A small contrastive audio-text model, trained from scratch.
Model: 21.8M parameters, encoder arch swin, encoder activation relu, encoder patch size [4, 4], encoder depths [3, 6, 3], encoder widths [64, 128, 256], text encoder width 384, text encoder layers 8, text encoder norm rmsnorm.
Data: trained on synthetic speech, music and everyday sounds put through simulated rooms and audio effects, 39062 training examples, 100.9 epochs.
Rows from block 8 of the audio encoder of a small contrastive audio-text model, named by matrix and row number. Rows with one number belong to one neuron. Each number is 128 + 24 x the weight over its row's rms, rounded and kept within 0 to 255. All counts start at 0. After the name is the row's rms in percent of the matrix's.
After each neuron's rows are labels from the 100 clips, of 14848, where the neuron reaches its highest value: "strongest on" is what is common among them. Only what is clearly more common there than usual is listed. The data: synthetic speech, music and everyday sounds put through simulated rooms and audio effects. In brackets: how many of the 100.
# fc1: MLP up (encoder.blocks.8.mlp.fc1.weight, 256x128), inputs 0-127
# fc2: MLP down (encoder.blocks.8.mlp.fc2.weight, 128x256, transposed), outputs 0-127

fc1.101 101 [172 123  91 151 111 136 100 130 135 151 175 152 170 110 101 123 139 119  96 122 107 137 155 143 144 148 163 153 128 123 133 114 100 136 140 140 115 114 183 123 131 118 142 125 117  88 152 161 103 149 101 124 162 124 110 138 126 122 129 125 154 137 163 135 147 139  87 111 143 144 131 100 151 107  79 100 148 106 153 106 146 156 167 152  95 136 107 181 133 157 157 100 125  94 102 132 117 152 150 160 157 131 138 150 143 193 136 144 150 129 109 125 182 102 116 134 133  99  94  85  82 124 132 155 116 116 162 146]
fc2.101 104 [136 155 112 134 146 120 130 132 140 132 158 132 140 157 119 113 149 124 147 102 100 143 137 189  98 126 143 106 109 122 108 134 123 130  98 116 146 155 103 125 109  99 166  71 115 134 129 131 169 156 120 110 126 106 143  65 156  98  80 120 117 124 162 119 159 153  99 130 124 152 105 145 146 118 158  61 125 125  98 123 130 105 118  85  98 107 177 104 161 107 120 125 142 175  98 133 151 131 141 142 159 111 161 151 155 126 114 157  87 156 135 110 147 133 115 108 100 154 151 154 173 173 126 117 128 103 119 133]
strongest on: drums (55); reversed (33)

fc1.212 084 [103 143 143 133  96 117 126 118 117 137 115 134 140  83 135 142 101 150  86 134 131  99 160  83 144 122 151 138 125 156 142 109 100 127 148 135 144 162  82 127 133 118  88 125  93 119 178 183 166  93 144 111 106 110 144 121 118 158 139  84 150 123 138 124 130 127 159 136 154 120  65 104 121  96 102 165 144 121  97 124 133 100 135  83 119  96 122 104 113 110 110 157 149 150 127 130 169 138 122 107 139 172 121 119 151 178 138 176 115 132 136 144 111 127 143  68 136 169  97  93 129 114 135 142 105 128 118 108]
fc2.212 097 [137  95 176 107 155 116  92 107 146  87 122  93 122 138 158  87 152 143 120 119 174 129 142 154 135 146 203 139 137 124 122 112 155 191 146 134  99 117 146  96 142 152 136 131 128 135 138 121  97 128 137 121 138 123 112 124 154  82 114 136 152 133 169 138 143 135 151 143 181 134 109  71 145 104 104 163 116 191 100 138 110 144  77 113 130 121  99 142 107 141 110 101 108 144 157 152 151 149 128 109 119 141 124  88 137 141 107 146 115 111 145 145 116 134 126 142 100 105 134 145 148 150 111  88 142 121 133  88]
strongest on: drums (94); short reverberation (67); reverberation time: 0.15 to 0.3 s (40)

fc1.115 102 [160 130 145 123 120  90 120 142  94 104 133 119 135 151 168 146 102 130 102 125  99 142 100  83 151 113 134 120 105 146 149 112 164 120 108 180 106 127 132 109 145 141  79 152 119 149  66 136  93 131  90 126 110  79 191 116  94 116 160 113 115  96 165 133 159 179 139 125 150 138 136 135 184  99 116 133 139 121 126  98 121 140 143 115 144  93 134 149 137 135 140 127  93 130 140 121 160  72 123  98 133 166 127 132 133 159 128 126 171 113 135  88 135 132 125  99 153 126 131 130 101 158 107 122  89 137 115 104]
fc2.115 100 [139 113 100 105 150 133 100 105  71 116  90 102 175 162  94 108 140 129 101 181 109 133 130  95 111 142 123 164 119 118  67 107 152 136 118 148 139 158 148 158 129 187 128 158  88 139 105  93 140 126 127 119 121 126 114 136 176 119 119 143 145  76 108  73 110 127 136 143 163 125 161 153 128 151 162 129 111 117 138 154  99 117 114 119 155 157 157 124 129 134 114 113  77 106 132 142 143 152 112 114 129 123 149 142 141  99 141 137 136  98 140 181  83 125 125  97 155 121 161 130 112 107 127 127 104 127 122 106]
strongest on: everyday sound (75); reverberation time: 0.15 to 0.3 s (48)

fc1.6 086 [122 136 161  51 121 100  98 159  96 134 117 139 121 136 164 122  93 135 129 135 116 127 127 101 124 114 107 123 110 156 134 140 131 173 189 127  90  93 120 153 151 127 116 152 109  61 134 103 111 133 103 107 102 117 119 129 141 150 131  95 137 104  98 118 117 140 112 127 103 147 136 168  98 104 129 135 103 140 139 156 135 158 177  96 135 139 128 158 131 142 110 136 124 149 112 124 152 145 173 132 100 108 152 115 136 128 166 144 107 136 162 111 183 116 139  70 155 136 135 112  99 125 153 165 176 128  99 140]
fc2.6 098 [126 142 170 142 112  91 149 112 113 129 136 102  83 160  85 117  98 124 156 112 143 109 127 120 146 114 148 121 165 131 138 149 113 138 159 130 131 151  63 159  92 137  98 107 102  78 101 105  74 140 133 119  98 146 134  82 131 126 141 127 117  88 105  94 100 151 104 127 130 161 139 169 118 119 162  82 159 137 108 129 146 145 140 162 151 156 120 104 150 118 107 114 131 133 119 131 116 117 109 167 136 169 143 134 136 132 152 100  72  77 160 145 121 134 130 146 133 126 127 123 105 163  92 138  98 140 149 160]
strongest on: everyday sound (82)

fc1.89 099 [ 95 124 135 146 103 111 129 155 105 126 117 149 155 187 138  78 116 127 133 123 136 147 150 134 120 160 118 116 143 140 143 122 125 118 150 162 166 125 131 129 114  85 118 133 107 103 133 100  94 125 134 153 151 144 127 157 123 124 138 153 105 110 124 184 127 158 180  86  87 151 121 104 138  99 160 136 156 121 122 130 139 107 121 142 154  86 120 163 139 163 168 116 173 125 131  61 115 137 113  93 132  89 130 135 151 168 119 151 134 141 147 132 132 131 168 191  93 104  98 154 160 138 129 155 134 106 147 148]
fc2.89 103 [124 148 139 149 115 151 121 135 114 168 128 130 130 118 134 116  87 108 135 113 123 126 156 122 156 134 147  80 116 117 121 111 113 146 119 118 117 169 123 130 154 126 126 118 144 132 162 132  95 122 163 134 133 113 105  77 149 125 133 101 102 120 161 154 165 140  91 153 121 162 132 142 134 115 128 135 138 133 133 135 200  97 137  94 114 167 156  84 123 154 188 153 121 179  76  65 107 118 131  89 135 182 112 115 174  91 139 132  99 145 131  90 151 156 144 131 141 129 116 108 130 158 106 122 137 106 152 108]
strongest on: everyday sound (73)

fc1.70 114 [126  78 126  91 140 160 151 102 111  97 148 132 126 138 147 130 134 173 113 100  65 137 107 153 138 146 111 151 118 141 127 170  85 171 116 147 124 127 143 150 129 135 133 124  75  93 114 142 127 134 120 147 103 110  99 123  89 160  97 117 144 108 121 139 102 169 149 116 114  85 110  99 137 123  90 157 114 141 178 130 135 144 156  96 110 165 142 124 149 162 154 159 119  89 154 105 130 160 112 102 119 134 114 163 135 149 149  97 184 132 141 142 119 147 138 129 107 140  89 169  92 141 156 107 120 131 118 138]
fc2.70 108 [147 148 107 147 145 170 163 160 131 130  91 124 143 123 128 167 183 152 118 102 136 117 156 159 110 161 145 102 111  95 132 145 162 107 111 148  95 110  90 151  99  95 130 103 154 162 100 178 151 173 102 149 134 129  83 136 150 108 125 115 120 118 112 136 162 116 136  86 129  95 129 147 159 159 130 125  92 122 127 147 150 164 113 120 128 112 123 120 145 105 150 108 130 141 146  93  95  94 123 147  94 144  72 104  81 119 146 168  86 128  83 146 128 126 123 155 143 108 155 132 135 108 144 106 124 121 114 140]
strongest on: drums (66); dropouts (34)

fc1.45 105 [118 130 129 123 111 103 151 131 166 134  77 148 136 127 148 153 130 134 149 111 117 131  98 113 141 147 161  86 121  88 116  81 110 112 135 120 120  95 134 150 130 149  80 199 160  94 148 159 128 120 113 140 113 100 135 101 173 125 113  93 167 119 124 124 147 116 131 149 124 152 153 111 135 165 139 170 168 115 110 115 141 110 143  84 104 144 102 132 124 138 140 128 118 169 150 173 158 149 156 126 119 103 141 158 131 158  71 141 119 155 170 110 113 149 119 116  82 143 142 149 127 126 158 113 129 120  71 126]
fc2.45 100 [ 92 151 155 159 161 108 109 113 109 148 136 126 167 100  91 139 135 121 163 137  88 133 122 203 115 105 128  91 109 118 157 110  98 112 137 120 156 125 174 102 146 122 132 157 125 121 160 141 139  99 115 141 104 133 112 121 143 131 144 125 112 135  85 131 133 166 139 129 135 119  96 114  75 141 113 112 131 149  94 113  85 141 140 110 158 180 137 119 120 161 144  98 104  84 143 143 137 109 125 116 167 103 131 113 137 116 115 144 152  58 117  90 128 123 118 170 157 143 107 131 140  83 137  92 140 153 143 105]
strongest on: drums (62)

fc1.220 097 [116 157 125 147 127 127 173 118 146 132 162 117 136 129 101 154 135 129  82 141 132 100 144 136 108 158 128 131 117 115 154 105 149  83 109 146 131 106 144 164  98 145  81 120 120 127 118  97 114 165 103 129 113 125  97 107 117 155 134 153 124 125 123  92  88 111 118 105 141 147 144  73 134 149 165 141 175 119 135 168 117 114 121  90 121 106 107 133 110 138 161 157 152 128 127 100 124  96 136 161  97 111 133 118 142 128 156 102 182  76 114  63 141 128 159 119 115  98 142 158 137 122 112 155  71 155  87 112]
fc2.220 104 [148 150 118 134 144 119 131 143 151 150 111 142 141 130 114 141 168 147 124 115  88 157 142 137 127 165 138 124 112 193 105 128 142 144  90 170 126 140  79 133 114  94 150 142 130 100 112 154 143  82 133 175 136 171 142 151 151 130 146 109 130 118 124 149  95 107 143 132 122  96 142 146 136 125 182 129 132 114 109 161 136 112 129 124  98 151 114 130 105 129 155 127 113 128 141 149 148 147 139 172 148 147 148 196  57  96 106 142 101 155 127 168 130 121 120 136 126  90 155 118 136 131 172  67 109 123 105 123]
strongest on: drums (64); dry (53)

fc1.198 088 [120 132 133 113  99 105 117 144 152  65 135  82 134 137 143 131 206 125 130 162 181 107 155  77 121 174 133 152 139 102 106 130 140 149 125 142 148 137 160 139 161 158  91 118 100 163 134 103 148 137 101 151 133 118  95 148 146 140 114 150 133 119 143 129 146 135  93 103 148 140 119 163 123 150 148 100 131 135 139 150 152 147 169 110 136 135 120 111 130 152 130  98 100 123 113  95 113 121 130 151 172 146  98 128 141  95 157 151 108 190 154 103 145 126  95  99 106 114 161 104 124 148 107 101 106 151 116 108]
fc2.198 089 [122 119 107 109 111  93 143 156 112 130  98 145 113 139 109 115 113  81 124  98 125 121 139 178 123  98 140 163 123 150 117 108 139 128 111 111 124 131 103 140 137  84 121 118 118 126 123  77  85 159 169 131 106 165 157 126 182 146 153 137 105 136 152 129 180 133 168  96  96 157 148 125 110 130 103 135 132 148 122 152 141 114 137 153 132 119 144 166 162 112  94 148 127 134 149 144 143 140 144  82  79 121 113  77 135  80 128  82 143 136 110 165 128 107 149 128 132 116 118 104  74 132 102 122 119 119  71 149]
strongest on: everyday sound (75); bit reduction (40)

fc1.224 105 [112 163 139 133 100 174 123 114 171 116 135 139 103 116 151 108 163 136 116 109 138 131 113 131 119 109 110 106 151 115 138 142 146 163 114  92 133 127 122 127  92 140  98 137 141 149 118  99 126 108  86 124 131 184 124 129 149 132 144 155 160 117 159  92 122 146 131 138 114 132 168 155 155 157 164 142  74 129 143 129  84 177 141 153 132 122  92 161 136 118 141 130  91  87 137 126 111 109 144 130 106 134 164 136 155 119  83 136 191 160 143  94 122 118 139 183  79 133  99 139 147 148  92 122 127 107 121 173]
fc2.224 106 [155 120 152 104 138 137 111 119 180 108 109  88 151 138 115 142 125 148 126 150 119 100 108 136 123 121 136 109 139 122 135 136 126 137 147 101 147 143 101 100 138 123 125 134 140 128  93 112 128 134 143 149 118 143 126 103 102 107 114 132  93 138 124 130 128 106 156 172 168 102 113 131 113 138 115 156 100 166  90 155 147  76 110 174 129 126 109 155 159 149 143 149 143 100 122 149 134 141 109  99 103 119 151 115 150  82 104  97 187 134 129 118 111 188  83  90 198 136  98 152 118 110 163  87  98 138  81 140]
strongest on: drums (86); dry (69); number of effects: 0 (54)

fc1.46 094 [111 156 123 108 127 156 161 120 150 128 150 136 116 151 161 143 140 119 103 171  94  95 167 113 147 186 116 173 145 136 144 112 111 141 123 160  95 105 133 163 131 151  94 101  98  82 124  95 140 171 113 157 162 115 103  86 129 141 174 139 128 110 134 121 130 106  98 121 158 151 100 149 145 144 139 141 158 147  91 148 125 113 110  95 131 149 133 113 124 162 148  93 121 120 142 186 118  99 102 147 105 164 144 151 118 147 137 107 128 140 148 154 140  74 152 114 121 119 111  95 115 133 164  98 124  88 111 129]
fc2.46 104 [110 125 170  94 121 108 104 152 127 130  79 146 111 144 134 107  89 137 119 147 142 119 119 142 156 122 170 130 129 155 104 113 143 171 110 117 124 108 120 120 117  90 158 166  99 115 146 166  95 138 179 124 108 116 172 133 144 145 125 137 109 141 171 115 138 143 150  99 109 139  75 132 106 161 168 143 172 121 156 108 121 148 132 126 125  81 103 113 119 154 131 144 139 176 152 109 160 157 126 109  98 159 152  96 137 143 106 127 156 165 147 168 189 108 142 126  98 109 135 139 125 148 142 121 141  98  85 120]
strongest on: everyday sound (84); long reverberation (75); bit reduction (40)

fc1.172 104 [108 144 127 112 163 153 143 150 134 165 178 146 121 133 151 130 140 121 132 129  96 108 157 134 143 117 178 118 109 101 107 102 127  81 141  97 128 150 109 125 115 126 127 103 128  94 115 107 104  94 139 136 124 150 153 109 139 122 124  97 149 140 139  84 119 104 147 166 102 135 149 116 109 134 127 109 122  98 142 135  80 115  98 110  97 152 131 160 116 112 147 142 129 149 147 135 135 139 181 138  69 127 127 132 109 110 119 166 199 108 126 100 158 112 132 118 114  84 115 147 124 167 138  95 140  93 199 172]
fc2.172 098 [124 157 137 141 171 138 148  92 142 108 164 165 139 152 127 172 136  83 127 143 108 138 110 144 129 119 118  85 162 140 127 102 119 141 123 121 180 108  96 110 135 106 127 131 180 144 118 153 136  95 124 176 159 106 118 111  81 122 123 102 121 117 104 105  80 159 124  85 141 120 132 155 151 104 124 105 101 101 123 165 154  94 134  83 133 136 118 164 176 126 122  87 171  80 125 104 121 145 136 150 122 116 146 147 152 117 160 110 110  89 132 150 120 134 128 135 103 154 140 132 127 129 123  79 119 172 116 137]
strongest on: everyday sound (51); telephone band (30)